config.toml
model = "image classifier"
dataset = "simulated grey scan slices of phantoms with and without marks"
train_examples = 122500
image_size = 24
crop_scale_min = 0.8
horizontal_flip = false
translate = 0.06
color_jitter = 0.1
targets = ["part"]
num_classes = 4
arch = "vit"
norm = "layernorm"
norm_position = "pre"
hidden_act = "geglu"
mlp_ratio = 2
head_dim = 16
fused_qkv = true
bias = "all"
qk_norm = false
parallel_block = false
inner_norm = false
moe = "top_k"
drop_path = 0.05
num_experts = 16
moe_every = 2
expert_mlp_ratio = 0.5
experts_per_token = 2
shared_expert = false
patch_size = [4, 4]
conv_stem = true
layers = 8
width = 128
positions = "sincos"
pooling = "class_token"
loss = "cross_entropy"
residual_init = "zero_last"
optimizer = "muon"
muon_scale = "match_rms_adamw"
learning_rate = 0.0031
momentum = 0.95
nesterov = true
orthogonalizer = "polar_express"
adamw_lr_other_params = 0.0029
max_grad_norm = 3.0
max_steps = 18200
batch_size = 256
epochs = 38.0
lr_schedule = "cosine"
final_lr_fraction = 0.01
warmup_steps = 1820
weight_decay = 0.0
adamw_weight_decay_other_params = 0.05
Rows from block 2 of a small image classifier, named by matrix and row number. Rows with one number belong to one neuron. Each number is 128 + 32 x the weight over its row's rms, rounded and kept within 0 to 255. All counts start at 0. Numbers have three digits each.
After each neuron's rows are labels from the 100 images, of 14848, where the neuron reaches its largest size: "lies over" is the class under the peak. Only what is clearly more common there than usual is listed. The data: simulated grey scan slices of phantoms with and without marks.
# gate: MLP gate (model.blocks.2.mlp.gate.weight, 256x128), inputs 0-63
# fc1: MLP up (model.blocks.2.mlp.fc1.weight, 256x128), inputs 0-63
# fc2: MLP down (model.blocks.2.mlp.fc2.weight, 128x256, transposed), outputs 0-63

gate.70:093111147162116142121195128157111109101123116117132083149122129089079156107148103140127141084085142110133161134162081125096130086147099128121088112129110098128147113111135124114165144094083123
fc1.70:078114111179135131122105125167160130058103121131131097075085139076144167080108083079084140117097132125158135113168105120099136145169117143120108129142083144139140095160114123116161168168147137
fc2.70:144083107088065167143142149113166112147101144099140156127132125190112111157153119037087098159094138087107097131167168092130116079078155157103098143110148165142213115075158131121139134102116127
lies over: air

gate.229:150151138130153164145090142096121200136112165151141117113179149089153054126124173112114098109104118155142100198113180120147136176151079153151130156140133121145148131159182126162143127143127089
fc1.229:097139067153114147152127151079107114131082154152163096124100149164120110094097090163149091123160147159132063110163106177154178146121169089171125154129110109140068181154090116181117072126148135
fc2.229:116142152151158134179172087150208167129132075177112124131134124134150118141170118167128131154045124149075143119086139107119107104072088178111109076113146148132211136168146109121106155127106114
lies over: soft tissue

gate.104:189087125113156084169084095151140133119177107101125151122151130131113170122095095181155162085080173106139147124083096111180134169099067175171182091116099163085143113166143080138138120114141156
fc1.104:129156115161178141077129133143072170110100064110138179153092135148136082128129139149150082092177096088086093104080161199124179103102170127161130168135152155085079114108105131143103074146169117
fc2.104:142154109143191113112157159075116147210125033160110148148138109179142141129112146162094157126179112114135121161105121093137038154142131126177132102095138138153120146076136142091134167102130113
lies over: soft tissue; organ

gate.23:133145122100049080176172157144142102147098110110121193138130156144138078086161117139081076123093083092065178160139115135165113137141166169143142114127132100098162112176132148150135122131120140
fc1.23:162170115127190132119105094142123123129207133160117083128125145117168177186084131115154123181173151125166168084149118120150058035144045144123141094131149085116128167103129136128168165113097107
fc2.23:104152124090070138092165131082141036121122089095116129139106152083121097108128097160123127091157113145198159180132119080125167189140143177133100113126127179154162120125088133109097203178107157
lies over: soft tissue

gate.106:096189202098104151162078134121134093121173147115146073104145118112194137144184131106121167082123162096126139140142116115106131106121146132143139169087066127119107079129128111105071145155104128
fc1.106:173077143152123136117093098172108146094115162139122096108083084135066114129119108149168096154089097206112134096115108159117109082166097124139171118155121138164127178120127133148170066097105132
fc2.106:152153223125173086133101082184155057133124145094126111180112081094164166114133176105113099190185134096054066106132152077124172121127123166083107180131090137111150150150151099103184182098168128
lies over: air

gate.191:177108139132097094111106100172145211096111091131131088142138116110070151163168102134150144102109118138140113162060153112125155129115167168020127131174153161120124092154142105108163086139087157
fc1.191:146091124146112139167128133112151102076108157099148161119141128151111205139120175120125121059130097109120069088104182119123166093071102138153155111201132182156107142091091118123162126170110145
fc2.191:117156162156144187083224163187120169120146094118160118102088113126098103070135129096099133131159097060096114114141131111102112122111146109110132162140159183088134179125162124105131153070157096
lies over: soft tissue

gate.29:161096100130116098115134111132087153154126129123110161085153073110147159120135155071115160080126072139128098167034185136098128104108110168158099174130054159123133132112121116125133142121146139
fc1.29:117104100151114126091132101087087096077129132120123171126208052080119079069132144130077129147175137126109105149090129161142137155111125113118116187077133164123134073093152174118137130144065088
fc2.29:116115127089117133124150151088139121192141173103089084099145149187168086122144119096160155159099072185122111124139116146131126033119149149090178121131116106158135137125153125099158102148134123
lies over: lung or cavity

gate.231:168087145171152138193156131166146169106126122117096147137152133115126200150141101135079141108087153181148159143132130108165130112134130151082079117149167119143116137045195135133147167130148110
fc1.231:118121112079088106123141130175118179129104142166137147090146068131124110172132136154180115152107128094216138157132143139081115094150106162185153101100132096074102087119083170147140091097101114
fc2.231:112138117159128187157143103195155101167216136119146168115129101134145103123132075164115128190155180147175121139127103104085139089092115159142118062108157144128079107137108145112158158092108110
lies over: bone; soft tissue

gate.30:130122146135148186073133120171091131094158095184129117140164130154097090158137094083142202133130064105153177138154130128117120102111112192093079093133124195145186098088118106101158134137182127
fc1.30:145141107140122123118205144168141042101183128143099128136144149173091111117148146128129146142119149144075119147129122167154093081095131126114127170148089150185179072096134106132146146115116156
fc2.30:153144163123136101069103180142123185176089107135131142164159164112113109122103127098137100135100111123110108122124075174173136157147129102162157147097117129122115154169098130198174114173145101
lies over: air

gate.20:100160136110118115169115117173152086117107110122098090140119128099145158134177110107109054123115103109185128120100137149164046111102136157160124106177135106152134136172151138141094082133036106
fc1.20:129105105102076156064103115199123093066193110150120110115105171159149124108132187127113136183153072079154155134123123121217113123113097171142139146136094087207130106147094142091113138181084136
fc2.20:135131150152179192112196188100136133120126057087138082135168163166062131085147113124076155115091102081144146116124172121105102157137154091166124128145125164143155058127103193105126192071085135
lies over: soft tissue

gate.219:098130117100116143116161155111145093098146165141093162115135128126091165086141175140113132105111155119121130129094124158138068067094147184103092140142126149120157098061166140185160133079135149
fc1.219:130163120113087112156086172079152115087189085105109093127110076123097186139135176176157147165125133108092132076143120190103165074175093140165107151117099135132080125100140133151168131140119135
fc2.219:142096141092134120121171141067104147089138084143098193160176142144131165121077077129070164101158124134104105177130105091097130195183190098149065152183103125150141095097100109105110095177077073
lies over: air

gate.214:102154111099115107089117166151144086108064111207079189173160133119160154163118136115112154145149103124088129106130140132137158125147142119152115133117161194096081186140145137078120163144093155
fc1.214:166082096167158188122150205175100166098143100190148122143133156104109178160086134028082181121175128085125145084125149139079126175157170163118160150172164113113135150108136108093157146148090141
fc2.214:066164161130115087117122088074094128129138118138161125139159188062148104134163155121116135148081107121115122154167120139133113050129143112139160175138138146175138107074126114161123112170117146
lies over: air

gate.233:054134131093096121115115117169185181151100131125107138151127159093161128148138103117096116142133109121207085139099104070121156149146135203135075137083136115129118131155119118139115138104119209
fc1.233:163115121129128096108115157153121133085143113115087137100099091125099116180134086146070181106145151219058211160080136137119145109104121171132098107119087163102125125075197132108112139096128125
fc2.233:134097170107151120130131157124148152149124130131132120127122122071132137152163119146092100197093107108150117142156115134104053116161158151128158152064125141091106069145132126144155133151131153
lies over: bone; soft tissue

gate.108:107119109118164120060149151131161127102118107115141143103122056140176112162109180155101093158133075187145113121150152109153163127127174140128140205143135121090126145125121073141187165123117137
fc1.108:117146063148125127097194091116093115077167110110092171106145081146115150147136065156145119144137130072153128153150137173137125102161145130088082094199119147103037142116110117130164090135133136
fc2.108:141147166183126088173120156145096189151093083182108109134162092093125119079083177115086094124085154170119116150158148107127126126173121140161161103092158127130193140099110132136057085084154035
lies over: soft tissue

gate.138:110094117115086167070161124128143109136139129122083145189161152142092153145106120071134154145142097102096159175150202151103143103142117098119156074094143111129167130146074117105081166095138129
fc1.138:133100216109082129061147125157143136148146147110140151130141165158153140067152170155156118160112125131034126198147109122112138085106142093069116105046100161141135126137092132088146160136119125
fc2.138:143208134140105172101144162133093120169097123171171125138134171084145107181114149074127113171119144146102162042146101141166172168109119144160131133146122130115153114096160081160110105157124151
lies over: air

gate.230:217166136136107164196162107123128118140075139197153172140103130146173136105202075155163111116105086114119142104112152154137068137146116115142100107110152199153113155067082130153121116170104106
fc1.230:124096134130150109122144176095142126088154111045154161129126145108097082105128188119142110108135110136191099123125152121115145159201195160144187122128147077181113115176153082150098075109092125
fc2.230:084192134140126140120076144139115087138073096142128139177150066122134124046116088162111183156141126145094114126080044103151117125111075095138147159139145123098114212071159135141130147115115145
lies over: organ

gate.192:125117082191134081174100095096222167166122117128104166146120181164137110087149107098128145121093075107136137135106163123094125116179116142137143076064170132142123120132112067159168148142084155
fc1.192:104087104110108109137164122158172109133164085128125182092082107150144187126111149092058089128168187107159120142174074098154166167175133075129137129102134182116125149091092142138051097112110139
fc2.192:105116168143113166163079097093173113142129163119118136144100088149149172150093151074110133169116120086152096129099147098115135089181089178144197143132132103189133127150142167137089099103103117
lies over: organ

gate.63:152151156113171129102090055098178150118132066159085122126066114122140093114122187096135134163151133152177142090150159084099139117165169107140143116142163164115145068166119088117128138075059135
fc1.63:103104155091180101128142075122101147091153133139106129185113121133125149173115125140146149168130141128201126180129179099099093021146197097103126108120178159156129098187106079078129127140121113
fc2.63:135147083111098119105178065149152092133106108107136097081151099088161111146121151122177147134171108124188173140111121121150180102123121113090110085150155127159145114121096142177073168071161110
lies over: soft tissue

gate.247:204102145166132100129128134123066124132195147139194126097087084072102146070150158108115129172128120169119129134110103166148184158079127054118124157134156132104155108208026102161135113111141150
fc1.247:176128123161095114155095143153097137134135120100172176089124127115128071076106150078157197149139149122158117159113066126144081151121137082095137139118157133084112087182069115138132087118128177
fc2.247:099065105151154094085147094186067157120114092175152119165117183186183178114121200111068127137144103107049161083120181192140177148134140203122066120165153114070117139128102116137147117093140125
lies over: organ

gate.127:078156109123205063157070091143170173068114086199134148104143118157110149121147147114156155103121102147108134070109105158092110109116106159166104064175144172110139090150118167158064093140147099
fc1.127:154114143086049152121140125076080120108125146051156100143110101079132131150174134123099080089133117101148136115135109103165160096096136170123202160066081126156143133147128101159164111128101122
fc2.127:129137132187149121192185142091150099137093163136142099140176149143134131115142120143131136119101138110155156034111067125143163132117116085193124077146121153080176140124143083194146131092052155
lies over: organ

gate.59:145136142137101126202100058169123110073149167161116115119164068162123119108090148105126100142153114153130121176140191110099125154110109163144099095104098158093178145094208117131126085108124098
fc1.59:139161090079148106104131168073141134153068107102171162160150172139183158139134156153131118119098172126106167096078125091178092105153133152111119110139142100181097134139078105170143153087139159
fc2.59:118114098171177137072137114122131180174083130148135126166109218157079125119153184163126123117141123128176142082129111106102128059206101163182122104123115167087108149111105075188084166126053115
lies over: air

gate.33:168024142090087131151113132119159053082154151138084152171156152166177072084110112113090138151140153121129196122127137088082117115135145194131133136145102120111111046160152123164134123096133116
fc1.33:160088159152139097155199096104164126120191143149132079144118110124146106122133094142142136122136159114129140132125097092091143074109119125172158108131117196083096119159150095155095136080164105
fc2.33:143097132142055135145095126143125154096146122140159095141153119071116115116146127067171153099134146112083113157124149127146133091102145131094142185113110078120130129151120150132118130129124078
lies over: air

gate.188:108095095109106123083159088197093149094099166135129173151110112155103104157130103206192130084107134156155148147116148068091107083113101127091124155107111145190125112152085107131097190055111129
fc1.188:079091131089103094158161141184139158160073137160175217173106121162140077137082145144202145124105120128181142173092128111104178096102125127126116099189139114163099138140125138126069113057143088
fc2.188:129182130098167086112137116180152086124136139101131090156118184140148125107109160147107160158138193161088159079117120143084079091170152114117108074150115042108105129141124127106099111155127102
lies over: bone